Weights of a small image classifier: activation gelu_tanh, trained on drawn branching plants.
Rows from block 11, named by matrix and row number. Each number is 128 + 24 x the weight over its row's rms, rounded and kept within 0 to 255. All counts start at 0. Numbers have three digits each. After the name is the row's rms in percent of the matrix's.
# q: attention query (model.blocks.11.attn.q.weight, 288x320), inputs 240-319
q.65 103:103133148076140153141098101143128114163124123112092113116143072122096136117108120119120080105109154139127101119111137138140118189126135122131119151111107131130129130143150111144122115131150064171100146134153079136129194110147102134096151147
q.66 092:117088138156142168170143137160126158135138142145137105095131134126170138121104133093146119097105137141167123138088124131124141145100122086168133149132115146131125123155126143138127122142115148123131188185120169099132137158091091138136137154
q.67 090:125167147100141144128097092166112136166103118105082149158101137131159141170113135135130131098157139144134134162138116116095149099155104124136089122131114094141181126111103188154126112147119093138122142098102113103126125152137136138081132069
q.68 100:148110120139097115110149128175106147115149145132129130083158145135133135122084125141126119144156108131137146153112116103091126156139157106103120066136121164168103112188139162090136117174114141069131141107092109145146065120121103154177093092
q.69 102:157130101126161112081124106094119145140138133129150147139127128145127121116151147143139129147134110163135160159125074157143131141168167167088128137128144144106108079170076115146117116119141073104114129144131177132118157124157137106099178151
q.70 097:106128107128101146150135110109132131144105092118129173128122111113165132130126125159087122165154117123064164108095159128167115149127133131109148131124107164131101109118104142151116154139152091170089130190124141146106143084144113138067155121
q.71 098:129131136091094135104117136158122123154130127186096128182089126098154131132122124125123127130095113091115139119160156125120100150152151123134160133108101135112127140117159125148135122139106124144136099159126110107113121112150138141120101136
q.72 111:150117141142160130115069097106108158116133122120145146118097144121129144150116144121132129156145125122102126100104121119134065147102184124133150123101118144136123157090119155126143125100126089120130107112137152125134162106118127134145198111
q.73 101:165058098120128126169150126117124164127131092146129120130122141128150111162134095110119122134149117114103131141124147133159103124109107096126143147130123101101131135088133129143154123094126083135130182130099160170174161132137135115139113163
q.74 104:156151109191141116098160135092131155135097156135124126133142145085131142107117131104078123121112144141129141163084142105156157172146136112146091143097070120139118104123135070097123118092112131128105140162174137125146128124108144084143147101
q.75 098:138150126099149142137115157159139140127134155105111150147105161164124135100149146122120124168078139122146080136102133144139110116131134097142109132128126117092121117144117092148131149129110107166110101122144132098075112111141151102141147107
q.76 099:100137116153164100120116124152142135106151152120101144107076155105153147158096133112103130143130151121125134141157122125114128145098118115117131136159126145086156105127108141133084136120139107166127173119115116120117109111098143148148131130
q.77 096:113115140163132114111149090086129120128135090087163109111111139110117124124096136129128098114130115118124137175106135150131113147119140115118113122090165118125113152116078064078125152110129093093117106107123166112128131124142135129103125122
q.78 097:101094086099110119124127128141182081108129124075086093153114075118107149163137134148069102117111157137049162114180112132100115143144135151109120119128101127125151089171109179163139138140130147140096103191126116123164129140117140151111133175
q.79 087:118105115090131158165104150113156149130145162132146123114163118138116152128150133135104081134149104178131148113155133112110121135122154130129127107097149132149161108072117128089090139140110102147150134106120159117117138110137143137127090109
q.80 092:163145112122127145109119144106169083139088116161096134101108089124139161143118133153165114071112128115128161111098138134166125160142107159122111101134126145143101175129123091113095131144186166083152104117109089151094158193135095114174113143
q.81 091:166168170132108135123135129140143139214134116127127092126091133109113160179127156156113113142141088134158106129113115105099156097145134131152096074147103106104105128123156121147146153104144148154137139128118144081100126141137125125120160127
q.82 105:166125085151149093111157136129069148077089134147112109120116088138143157162153160126135098151125121147105139112133123131168152105092117129144123087170120127159142110087107149137114106084154166151094125143126131122143157112114142142117131130
q.83 102:126162131131124119155158134121137112143129125116157140167119141157173133116133128121135115136113124149158164118146127139091110104110127150131110142128119162110107141115119108110053105174141132136149125165128117131132127109071100115101153151
q.84 103:144133097163122115130131156131118102120155093155147084124139148115156112138136154156111161145170118146130129154127157078130160140159141115114147121162130085112127115129080152162165147115148105153125130083133099143124163113121123137088151127
q.85 100:135081105130127118121151118124166085134112144135101102106126134102127097138118166149118133149094135120092139135160123114115099139093139120128126161117132143098114145151085124105102115148116168125086083097116098111129115127094112144112118091
q.86 095:155172134088107137204179118132117123160099155116135151145125166125184102057143155107145058123177180114136187122134102144153116106126144092096122127144114103141143109120134101108127151101112117121079142134118145147132133157134118155108097151
q.87 101:151148111150110130131087150114131121102111153122125140123159159177086175111157129103169132124114109176120107103114178147123131112139135124146103092125125132113140133096136095167141136133127165067164131147140130148129134128157138099128112146
q.88 106:134121091142130104120151177091115129047138120091112164143165116151157164103133146133095157100079099132105136117139136130107123069114123107136113128120161138054112103151131147121114108165103161107134124135134111119137093102104111112121074128
q.89 100:104126147077183080139158106162161127123151124160119157097133136138144131173133129109148113154169096153103103163126170140171117141097169144126173118153118155137149166108123111136126156115115098167116141133111076113095109117153108160121157141
q.90 104:138136131097117132134149186098170139124115090094129099103125118092134093164130113111176096115099124116176120155126184083121108140138122146109164100161085138158135134132123094123129109118172103105195157150153087122124108112101099117152108147
q.91 108:140162101168068133094180116151124166121130130116153145126126119123126146107114134121146142147131103110114095122105123113163137145094164134149141113111128123065118077167102091094129137126054152126085096160135137124159097113143096139093121124
q.92 098:133177139117120145117090146135073131130137168139131134094151114148133120119125096151132127165106142155113157098133157133173132125097135152134151124146096111100140144088113131130121159183133093130133064100155177104162137148156106146099157142
q.93 097:114165140126128125140107172106105133138161114151201121135144103147077101125158093146144141149149153155115144162145129107162127138142105132132107117153139093136126136141097124131127132086145129114123153160137123096092146129175105099134127100
q.94 097:102101124112134125149117106109099138087092120136132102124102165142108134133112132117121132112107134171137099130132130155137122130132090096109119126101155108101151109118114163152117199134130132107070125112123152121114115125136142155139087188
q.95 103:063127142144121168142136125093108111121089126142114151104150121181120150105099117111133161146145107108139084133124116098107103133094147181111115174137090127110115124069167155120119091098128076123136146111100153115122147127111114101155087153
q.96 101:152142179110130128110121165168150123120123059121152125106128134140132160156128107116139098119116080156139136098153150169126088131144193122118139148135131120099110123135123129126157128101149110113148102142132160114132149138125153120109113097
q.97 095:137131098120123086158132115127122156121159113145095143139141102131126106156091120142094131121090174128109118116092132124129127134186085121124097131109102149130108165095104095097137141147159111152110107153125160114101124157151150102154163130
q.98 096:118106114116081121123113156055112137169142134121142099147099104132092116128137102108149118123163096138131110137114110141119189093100131163143090174140135129130095136120105142102127095132143134112104103131108160172120124145143138155107115143
q.99 103:136108136150138129135115125153139095112119115116129150159113133136158109144120073115108145121137144118137136143081117125140145145105158142085167163123130146119123133114116151130133155101119128135148084150132143152122147144115113169106134137
q.100 090:113125176157118098129126162132115111122111079146108119119140099175139128099121159148132118142111110153107136075217114148158069116161114110103160118125127140104094139142127132143105091125120109128133135061143174136173135113117117172110118137
q.101 101:128128121064123083137116103146154153161124079098098109134076076119125160154126118103131135142129153136091107147152129117084106119126103119083155100128139161133131160100134109131103109082168101128153117148128182170118150144143134148095155097
q.102 100:166074146107150126145137119139099113160159116116147147113106120068100094168113146189144135105161138131111117107134124118164125149121154143130135073101146146116141145148130105128163142165148084150085154073078178160139126153145154121116158114
q.103 105:146148109105131116146112143132139139138150166157154148114154140110163109150131114082130138129139098169103144150082109134123127130131150132152149141152115153108125152132125109127122148089135122113088091128144128153151120102108117128115167129
q.104 103:100133118168079113138124109102112119139111144129113095115120184107119110150091155132128145139149101128125162113131122108159123154147098141081089134107153150162136157122119102117124130153130085131083104157108124102137129162165160115176117175
q.105 103:132127137134132122085103124145180106118110092079210114122159120139129127130145126161104133154131143132142105161101130119111139137144167170110120119087098107094131139134119130129148056167133131138135148127113136108100148129090115151146152113
q.106 107:167132124104155114154104125162106122141146123112110120083123139128149155101083112164120109100150140095107116126138132168096104104144075111139088170171164117107120091115125157150073153117139136171114174112151144118125088106109141098125122120
q.107 103:135130162115091122145094123189125104144119144164125116095154107099134123122102151106143165136154101148138112122111140124132143127128135120139125099140143148138111124087114119163152124145142124144158115094070108139166135195121139146141085109
q.108 105:123084124172118130131141090119098139085101156116105101141141137147117176124127177163107167153157142141107161090084142135133120129115111138154098112086078149163136135129122141123107124095150099113102135153140154133137151119094118136088118170
q.109 104:106187150145127147142137118087107157155116095123140148112093105130159135108160154086179116092115164084099134161103142105110105076148111135084100088145100117103113155119162112118117127124112148125146102112111137125144175143131133140105118099
q.110 099:118119097141107140126137128101126134137110129127075102158143111123155088122150163134137127134098102155118156083129095096114086156120117108142140128092146129142111127127163095155124166104120089167124169112120146107135154143137121163111134123
q.111 101:144112110156121132158150122137138082146122134121076126157146133100098153140108122119139121095118155133107120150145139122087133146133139109130146154094165131120148122112124096107119141130161101112115109179164106140124121149146097148147133169
q.112 096:181143111119132117132136082103164140125132155122163128129135092145144141176087140127142131180124115117138126148091122117135146131139114150116116102149120134151121144141162164097120142136119156081114161121124156127081097106141136076139137162
q.113 105:159165112169125125129124109072104170173121113119133137121139129120113135117133117097121129141125128155182129120111109131118153123125146100123126111157133152124119157135124144133169108130134091115078118129103107123120089145131126107135148124
q.114 102:144124086182119125120115113127137126120122122143124118063135142125126179131152085063140125167160140148193122150108071114144141097104113124119132130127125101145094162110101107138143111118111172070149155088119122152125121102101109119128167119
q.115 103:182113095107112137152100103130128118181143107124123107150152119135165155230091103109154128161112127119112158154083164126166146079152130128149151163121124140102115104142151126128107122125127104131124117177096175115098128158122099163112125110
q.116 102:125133148165064117139114104154134179120121103113126115127121107172090102123135147167153132113128128135130155164132148144164143115124143159128107126139152108125071147123144087088121119123152140132153127148120131151089139110117123123113120140
q.117 101:098144149122117133087144138115134121094126134168132108157077138141114120125125109123097146119096151130141141099142092127169182142135156142154137111127131117138091109125141141117108089118105122105128136090126147121126108135114168074101071142
q.118 110:179110126152145141137165153143126135121115105120179131118162106152104122101149122093146098175138129109176126124173102090116132137087071164158146110136160119114163155078100151094128101090104132095153138141085126156123159154144098146093158115
q.119 108:069167132106137131153078134171109160121096123063147149108156174148103123135137153087167140098089090116146116085128156143143114128103099132146167125120123116128155135141155091139177129127175100137138124148117166102128168123130164126121097096
q.120 103:138133106133135128162115128140123164153135142078121106092100127171168137095119141139078158109144148120114110142158084100149111104126123101136179106094146138141128157127107166105152141124141099129077121122140155137128096072146133104152154159
q.121 109:094144122117160106108121107126079117159152160134136149135100120124117102062129134125125135145106155127081124121128137111097093102095125129095166165150109100112126148091106153149103121153111136121127129119131125094171159082119137161111112117
q.122 097:168125133118148160145124120148175097141134138167106121169136149136119137181130148109111136153092100124177102108120141156106169151118189168137139137125136131087139157105108133109111111133126138126165117131125136151162133103122131137115128136
q.123 094:148110140150096096137114150139097137131128119150094141107099108107150155123127139112143094096157157118098129132094117126169128104153149113140152090125150146182121104124108146111104130149139097141138142133172107153106101162094131097112110129
q.124 097:107160136146147099147081146086134133126118143163106152130177112135132077119141125151129174135132090134092129150131130127130102183115174135069116143199157135163156113110142121121115185101129103122156100123142148131166098122077152122108101147
q.125 100:127103135166133131127099178064159093126177109134137090136103095157138154170106119166154103136075122105132133142148175111128125117142124103117147136133146105107153160134170110119127104127149132154151084116177146129144131147155139110128124077
q.126 107:127128132139109107160103119156093152123165137102094137093119113125172093086086163169123115173152129112106119132151143119137129158104131140148119090135192137178129107122126144108113158117111107073131142157139098110110116135079158140092135104
q.127 104:112119130155161142150115117148156103120165119114123135102107152139129114130111112145141122162175111091111115154157102148140139123122146159104138167153125145116119137155179121129131124139086165163087125137126105129123139137095099149134111130
q.128 106:105138123133141141105118114164153121153131161126099118083123099112116100157109117123140113095107128121131141073150158114143176141128131116144114143102095128100126088146132114113114147125117154126174146161139106159143124116123105124110096116
q.129 095:151132103169137121128102145130119176096102147096134104135151111116134117142144124162151127141072110164138121151109151127108113105171112132119077137086060139156098096100120118109135152121170149146135149138151145152087134093152167112111101104
q.130 104:144123149127108150106148092133102121111115147101116129120116144184123107172166138116123149165126153111142075155110120141130112129170158160126130096155146101144108133122121111105163118117142105122145149130110146120117085159135132104148115157
q.131 101:181148116119159143176124109124126112119103154142103144107097113120127147106116143130159191084154117119126133080106119142138146079151117116149115130114152117115140127106139113142085121160121104179102115186133119124130117131117143148156094115
q.132 097:130111109137097091185147124105154114138128118145131153155108124125127127185109124129127149152164126124106146190127167105112141091120154183121129147119109111139167114114110112162154131113120131154146092137177140157109132128126086090083122115
q.133 097:132138146141152130091109160097145187145132117144127102127100136132157114135132122160085114091162103095143119142135127123122148175139105116115121126120139169090068150119118146136097162103156153124147133090128143172106114102103127118132122085
q.134 096:130144142161168140163147164152129135153117099129072138121147134124090137136090129151134123109116162146133077150143137164157099113131117122126147115084124136122147159140140107158146146170094155084157146097137098131160110126153127127112146137
q.135 100:150143118148138151175122123136105132164124091154126146142141137127127158153099139092088134123147140056110096132135143127155173109088137123166119139125102140141109110104134087114140154155128138148139094107126147154168124076105166097169145131
q.136 095:134153116107124168098132101127123138126123099110164149132143090141107159154117115125125097127139153125124116160125133133112163152133103144141097134166100137126196110140070104121122130094136109128123150087185140159131122137146136153101119140
q.137 091:088090105144100132110109087107130084106114132076128120124115103111067144078159106120134146150118132137161121140139154080128132151125181152151181118112093109121127107153109079103104123124114152133124147169147146098126087120139114104134104150
q.138 110:128108109130120123167134136107098138145121153150118098124143158101101161127118134128139116175120122121134160144121138111125150088144141112155161142170133158127128099151117165116107157124111106157151131130132120113160149110107141127121143151
q.139 105:129152108088171101127184148132153114113149155118156120086101156148128140178122107091157158134143120126177138115138152121153119137112103148169085119124098174145103162101107103182127175136128118135114129162110137123133154134105082135148117112
q.140 106:123162130077107127128138106115140169146128126102159111118138148128109098119087129096106143169109162105112172131119097122118153090125122113133132149150121187161110122130116159122086137092110130058120147141127093108149130128132136117159135115
q.141 095:145106193087159112127092099140147125167135162098157148129126136161140130073137139145175141134145131120118120112136099101166148117136138123139095165136141075124122140114135096170155141159099132207062141106137121102139113160140138106106119136
q.142 099:152136091134084112135117144086122132097138134104152132101109129124107139133137111127091128085141110102115158159143125168159131143159152142112107120157183152106179178084156123140151105144121106131076148162145141138129124117120135132136132138
q.143 105:110075147103085156134106155131179136143098157084106096095128109169118104137141097147140130131127115153135116157139152141153116108165154131117126116134090114083094103148111135145112132131116097140183101137112186138078127123148142109126161129
q.144 089:086142164165105131101099132145116140142133081105137091160113129131136119165111089156132121131131147144148113140136144136100107175143127090137154121118138094151114130113144150168160116109155109136159164145160143094128133171149167125104152121
q.145 087:155148117117127136144116141104104158097126141108155163089116137118135149117175113101099131153098119120103139075104151103107219111099095099120135102122153133123118121140141129133139079100121129098151120135084148139123144115107147112122089163
q.146 095:167135089173116131104093169141127091103119136126159169124109107147145149104159197164133128186193170163096134115118129117143096134116136113114100089111093127112128131130114133147143108118091174151126129149119141106103134139073103074097159140
q.147 097:089147147142107162110142101149126140172117146148108108150119145155143140117114096097125133110109130102124112137111127118126149152119170120151115096119098150158179139132131121104117118133119130134138130112152159120121134092120145144123129142
q.148 096:091136132108128116172072101133168120113127143141119151120145149105164198154111149095151156169147115158135100126146136155127130115173127143112158125090114110114137082098090136127104094094104111145146144080120127135128181125128138114100159146
q.149 103:089137118160106101146117116134119108151089119130091113154109122128139126119150110128140131167160150193140122164132135131094139115074107110125166083178144126165119110089122092096169117081127134113137091111088164135152109135083153128123120115
q.150 098:121138156097138129124141126104173122137101124102109117144098114087142118159088107128120132158127151126110132120168123159122125125183096148154132132142133119150143118129141163162181104166145126148145110084126130100126128155146154100149122120
q.151 089:146116138090104109132107153134132116146193145131106120125144123170140147118147128126107127116142162126129112122098088173098112129145132084134150084122157128087136078123134134115141113084064147121092126133124144149119143120135146170109109118
q.152 099:125122140118080119119130123151121110120171140138126113094136138121106172145120132113129129156141159121133100166119138123145150142139172149101117128133188152118152115087108125134155156097119141153147113121078141116105143091088201117104145149
q.153 103:092117158143139146101098154133165139119130189159098104153126121113124159097106106135133136113116118120114069162127112146172096128151156125117131151158110142141128096136124147122124077119155137130141211137081126111146123128147117167118093119
q.154 105:169114104121105124122155135159141091146095144101133135163146108106116120098182150199112184157131111153139109105121156141132166168130121088131115114150143132143114130113168136119107116102114123089132138128126104162134092135148078107115168095
q.155 098:099141130137149109120145138127121146094105141135143140155165120150128148101115165113150121099128144131107073093141135124160116141138123136141104137124130107127115127159117152102154135110047117127120154134158135149110091125076145137124125147
q.156 097:127118140133122098109073130164152171095134140123106151109160147159130163141155126119113117155104120113139144147098148163113174166139127111150148117106131119122093131145139134139113135107085114118137095140049090093100103111145120127164117098
q.157 100:132114128143054139135133109156079082102138097118180170096128160127146140107143112153103152119138145140074138142134123075112110163136127132173111098135157164119128140133193068125142145108109113175145138087123112109144126133092101099119096148
q.158 106:141120143144114146123165102098143125129126094158113112096153138114128110142137123171144138163122124111099135110141134091161197182108102116111090164155146143141091126159132095147103120162117115064165174108117112160152170105138159109103131134
q.159 106:110098103133143135128141136136106132138152165118152096140123127171141149130142129092139099123171147155141099144110152115131140115088136106073174124148122139112123095139131095107129144097107109100153125173124142116140121126115159114095130165
q.160 102:143125068098138127091123117117114129122111123127095127117100124157131155126145129130122148164142085162109108104120137070153177076102145135129133104135087168135111105132136145119141116154150177117154114097114131117172117104133140093101092131
q.161 099:157146161163133113131120134109137147104124153108129153119185136112126124117138097125128126115086131094142148121127134140137097122128143121172108155141100129092107131114095137158111152159185043167080133127112129122116128085111126151126145131
q.162 104:121128154138162114119127120124108129151143085145074081099077129087127104145120149152141138120113172127177148158105156121109116151087140140134157135132127132168134109125129133124126174151102124122144140153124127109129092125111127108136121075
q.163 091:121125101129119161146152137128128112167150131114089148113157143114127137105129153109124118147143141113112134134111120099094158113100134130124128125151160103116113123149104115140091094159165131135083154107152150120166127111121153132117151149
q.164 098:112095137116169140063055126133095093122098158131137143098077118145136139111130133146119137159150104129125120116133133116143113150137114130104166120178122135116060091093134167105090119104185162112126122164120145122143111111101138158120153134
q.165 097:127117121111144133190159115121123138115138136097148128114174143147125097142188136128084117047151141131105140085156145130171120089131127102121115131105147118165089150170097117111113127137108172122068098135123113155113079119107137113152153159
q.166 103:102129123110126126127128133166145128060103131162097145128165065122121119151155093145136105115107132158119150129117153176151146110144143124146143177074116160088112087158113135126158146081145148144176104154129102125134126128174128113132119113
q.167 096:134143122141135131147121133155101092102067157120159142146137106111110148107139146087134082156139091113172140141102101152120117125086167145148168141099127127127155142130139154146106133115100130117097132106152110116119129169081124120156106131
q.168 096:103074181088103077113135118134135155136118108124169159138098111131119155139093146142124150104107075113150100145160118153112113111129130104079115089154123106136111160120147143133108102143151143172125124149156161144148154112161182106094134161
q.169 106:151134127128153149118120125149125117119128160119131123087129099134160068145122104168117176133120121105123145130096113131123129140136082134128127137093121124184133127152091095118106145128114148097144109149065102118102151164157110122145200091
q.170 098:097153113106121152103119148144126114165106076102131125142119098128136127100152104107116183096110131132164093127142103090120159121161142119138115126097105100112104112140121137140096116164108088135146163155153091132148146137122088126181095124
q.171 093:126139135123103111135171134157149157154102133138139152160171147139145151075145132069130125099161114143123135109102114118104086172115137096133103124097145110166101133122148120116123114096130125113094128163109094125122112119144138110100150155
q.172 099:100123150111106136116132134145095073140161129110145129208136138130170160166125133119094125174100145101105095120146123183152166158070156112160096103162156142142108140117143137120138146077157102093143128126173123162101142128092106148145107145
q.173 104:123142120104152174115121106102115128126120142148064146124180120128109129160156112130121137129112129112149158128170141144088191131080091113128136110123128120147153107105062130139113143148165133094126129101133133165147111083140142102142097101
q.174 099:099128153097147083134140100108139115144091139128119149089083140088117128130080140137128154113124099129117095102112131132095140122126120102134087085089179123108120146164178116148139160177128177174099106104102110108114114112149146117129098145
q.175 090:125115151153135114107100124121136087153123082085130115095148093165116109108100144092163106125095129112101122120115100117109157165095059114136107132150138143140186191137150111108134097158129090123176105154124140114112132117150124155115146104
q.176 100:137152093121165127148116100142081146130122112134134126146152104081121114135139117103096110109139120142101108166128165133168130047135094131097133148147109151084141098138138116100100153120121154153150105132135142141156126081165161091120106136
q.177 101:131127134117144091110134105123144159115125124107131117123137152136149123091133132167185096122078087094122148081088153119131120116108170072158089145141090107103110168138092141107168124122133127148101100130099128115141108125132100156177140146
q.178 099:142118118103142110093138124123138130154183105140114122136124141152187108147120163158172122130120110157086123052169156131141120135143137137144122121101082092147127121090096144146108146135097127140116175085153077121137095138118159088127101155
q.179 094:150117144132116127092151139150112137095124164111118147128156134105112082071132127122114115131138105127128159142085159160138087136087113094104130147163112111146142140130118131142149135112181116085134128084159113150134161141144124158134139119
q.180 093:139142159166133072130132161097131126120140145118112155176143144152097118116131148098154107100131128119175136146187113141066113200101161132163098154148090162167121143120127137136150140153100130118112130125143139147117102106148144123154115131
q.181 097:117107165136148095146145123140143123153155115114119097134065139105140135132088120130137149153069102111109102090128138152123122114162128118126159143100116143154138100124173156131149134101157112140122133118147113133109114160102155123108116152
q.182 099:093128074114165110153123117103175120118112104145110115158077116105099124109148146145156136146171136132110120159113139156162174106096101063083140071148144157141125102135110129130095158144109072140110152105100145138162141117124149150113102117
q.183 103:108143099145117145092126099106135105093107130188148093140123118122133099178111107116158142135148161120130118114101118124113127152095121091125118093116117166199111127113108210145133131133139149126172129130106072098116112124124125123130156140
q.184 092:180130103144156112134109121145112146140151117141135150155184162170152082173128123173150153145072125122087148108156129182140124191127131126162156110132117136127121123131118132157133147130154122141091114057118130148095097116157129098127118126
q.185 095:123103146105158123151173102165132164120129118133138138153116102101132089119105098130132185129115120091184105139130161144136167134160149143093142080133164095182114147116139101142142133173132130143120118134116103075116106132073134174129110100
q.186 101:121159143092167123140128166118154116108144144083134121131191115144082097139137143134099176129098156115133135178128107114106103125125096121131126131101129157091137112113144164144114108164148161157107116105127155175155121142176121140129172130
q.187 093:122144126151125155134115117186129128145128109182131067133134077102169130168122084077108119125132123118083132102121135113167141118133125120133140112137099127148118126124120117111116113162123140107092113124097124124126125134139144110104113145
q.188 103:135097103152126102127126131095133111127142126094102168121107132107099112145143110152109122106068125127142116104110128110176158122115147107136126120122110130129098120110113132127145120151097128122108108137122130157128134141133117141131139154
q.189 097:149107166114115109103112167098122131135160138149163114133202158101148141111131152134117113131113094094131126081076101146118154156082136109150139164149106167123133148114128097117096122122156149122145136175113102110172154075132130108138168120
q.190 100:137114120118110087128144151138125112092114138132131159146146125129139107119157163058135169131140092113120129177133133118180139178161126088135122096127143117122143164157138165107134106118130134133154147134118117139123136127104118085135149154
q.191 102:123142150145109145099116139149117098114105146146145119110109146084098175130119137116101125128137117147123136119149152120117142131133122092080094123150123102078060133096134109123134159116125163138062139145141116077137169116125117143075151160
q.192 104:135105125110147109112144099112105178125137135128127139133128147099129091089143168149148082070110129119154127092094143081149121129114145159159156147125145101115123179101111082090152122136139148115155125107139146098119120143167144114129133142
q.193 107:120135125102195115132094125102157143129139115104084119125145131120106134130105162117114128142123074113131134140137130131105130098100109137146159100119123162116156082154160136146156125143102113081096131130093124134109103129133132191169130069
q.194 102:154134159144170126121143158090148127097118143115145100100158167146091145106087107097159138090113129130140138137111109131145120139125142097122104106114149146109122144121131134120159133104156117096116134104077123157135093117092141157130095080
q.195 103:130100150149171096148186126098164088129140119122108103124124131110111151119101121106122145132135135135120148117167131168160113160105131115084099120123126133145098145126138130089139099177144117088134111102107102149102115144127116137127105152
q.196 097:125107134154080111167120195126153112117137105166105128089117115139096112117148117093104153119150142052158145094111159120128149147175153140107121175161135161131105110142136111160118084128132122121097131135135110146150099105161122144138104116
q.197 098:119131156102100101152096154115156134120120187139139178111127141147179157148135141119140136149108117141112142164123116142163162146138131104115102146092144148153159149122195109164151129131132144132161170121099144162148075166116165162131157101
q.198 102:128148099132133105108078160132127132184152144112116160113102134111123130130147123084123100144127120170137140162121155140174149176164138126128153104150120138145156140160168134127138148098143127119146123139125156194109104086156147150151137174
q.199 108:149108167137071131137141131114144096136123125116117113107170109142102111127139117151108140106114154116141124152107134115139115156151124142113139131120135100133135112078121095132126134136142143157095160142136108166105099148167118106138145120
q.200 098:104135122132112125116125137128164115156109118140129138106126158101147132133098128127109156085133116134097144156130146143149105165052145132119118113136128119138153123148113152143098080155126155126130140139158123134113101124135099126132143111
q.201 100:126159145111157116111127140127128113116133090122107091128110099119133119106131104078108117139143087095132123155088122089158136117115132147130132115092130133093136115128145117118149081090106133116117129162097163143124152125157125118106122131
q.202 103:137120119087114154156141129085136134123134136174127163105106113141137146131060135152127132121115151125148159097148126095154125140142106085100120096174066139136131150175117132136145130109140167141091105101061162125098135124121123133109114112
q.203 090:095135124072106131125135135112145119187149064119189142113131133165134118184107121137089134125152103098111135109150131173158122157110106152143133123115088111076167109120122153127127147135102133147145160130140117122137110137131146155122136108
q.204 101:106106144156136126127161175136164157139132088093135146112165081136099145110082134112120123100153115119113137118162140106094153134140143121120184166126138111159106129120142175153131133136145098148145106140121147101111105121180129141130169124
q.205 100:106149109106120116156160139140131153163113128161099148129108133097133098134134077099103126092101150141121126127154118162126141132098128135120140121166086130138153155132136111089138135117138105134117107116118161173136094105157130154100133141
q.206 100:096124110113109113110131104118072106116141075182154110113111157101121108129148118123095181114101125120146136157117111119109142143147137083100153109176114148080100160100104097174079112148083122100105148129140133125141135141108165121122118112
q.207 113:109127139120111096134162117143164161165089160102116153128159150125138135164136139111187119181088150154161135136111137118132107133141141131126106113162128165116132142118131163113118159135089105102182140106161163129113144137096164131170103126
q.208 099:099111162109168113169149144148152150101119113166167138135117111128120165108156167108113163105122150117107146100085126116113082136184138117145141142113124130147120104104119123110120163136103106133142099140155102144138084095113089131128132133
q.209 100:136138082162118160135114187095140136152087091138133095120130139096137154161131120127121099124115091112118182124109147172119123118160153063142161093135147152116096120103147096148131128110119084149151122156136112179153115114130113088063140159
q.210 098:167125160087128095111133113084089086143138138111160124125137141131133115121125092159137110147142084129163142103199156153089135113100185104138138097133172149111160078139106131131134161129107107114096110138105126122128163114142149148142130147
q.211 104:115122147129140117073142111142090166109128126152096122108102139102111150133111123108139114151139133108125118137060111126173143105169131141098175085102104100124125124114146138146151102128100089102123137141147132143130166119126108149151099166
q.212 094:119126137152111118136163092125106116119101120109100147123133102109145139139144106118110164101116105108132173145137130152149114120124134128107112089153124121095169193098133096133131110140080110124166121127139170116142133155117128130127175103
q.213 104:133148110147103159107136158154090164101173141145135140128174144151144108117128120127076124095145143139095144131146130137097142133098082129123105132120154118097117123121124135086126136101134133137132152145085173086095153121103115104090178103
q.214 095:144125124153131141158118132105128102156132149146117106121132166133171131124094126150111108150143158101131116125119127149108060171142113125149134154183097114091128112112078124167106130128142117138124119154139146108186145166102126155131111140
q.215 106:127140179114142128146114086133121111144158095137139131121095129141137118154099128142158106160154123115131131123119086127132116129119183136094166095146115137102121161140096106104112127138149119149112145107138136142150138160114089155117108113
q.216 104:154146111141139145116135156138157106102134121137188109154110111130145114145178090162138126147126110126117161151118108151153104133150158087150156104097171122160130174108150119164134136108154113140146131145154132139113072124108165148121155094
q.217 107:082129122148196147153169150133117134110139145125117119148130090147106135119125127142172138099138134091140099151126139105108090092133089156141126118122125126101147124081173148145110155158119129131133100110151112111107113090143138140132155125
q.218 091:144152099132187100110101156081091127142127111108153108149099103115160097123113128089186091144128148147084126111132114118140152081135135124135155108152092144143135146157148119166140145134121144139164146150134143111128108163109158113116123164
q.219 112:086127135094123142112092154111152095164105107079079163119103105182120148125117145096169141074143119117142140134138127106144157085125087143161149118102128145135120118115118121134150128121117144162142127109139140132128104134149060146133146100
q.220 108:132121118130136125124120128169109155108106147166145116123181134140127150134130101079096181106104140103136110135152092127151136126139137140139064146128121131136189075155111130143092127150172128107105148128070128125110151118087139127111136122
q.221 101:085163180121065121135133131104106138109133155112128153127116153122136126140140134115116167122148122125175146098087145139141151121084150075120130163129125157144127123110141120121141121130143108108097139126130127103149087162122180106141122163
q.222 110:156121141110162154118149104089102153109123167132124149118105149095124123117130106114124140091098118143116152167083143126152116122112123132132114097217157105121155120138113188084117125138103119117122113151161128095102149164126157152112163111
q.223 099:100157105171129103117146124162157134120113136110158114154131130079161133125108154148131125115147146147152138119163144107129117108143072119129158135093092145100162128099081138122149104119137134143175122103168138102110117152126119141127109130
q.224 096:122118081169105128131136122150135122096210143143122083131147126138130155112137138099102124122087103147129127120160152168123110167126058114146101123132079105139109130123130159113122118118112132174129116122115116149166195105108099147116179156
q.225 099:092135116190150129126146088123124130170144132128144152135168102112128164109113152136071146107141130146157170119130135099122137153120110133125104139102105160148162100161121146140124147148167195146126114144121147118108151118150102106110147157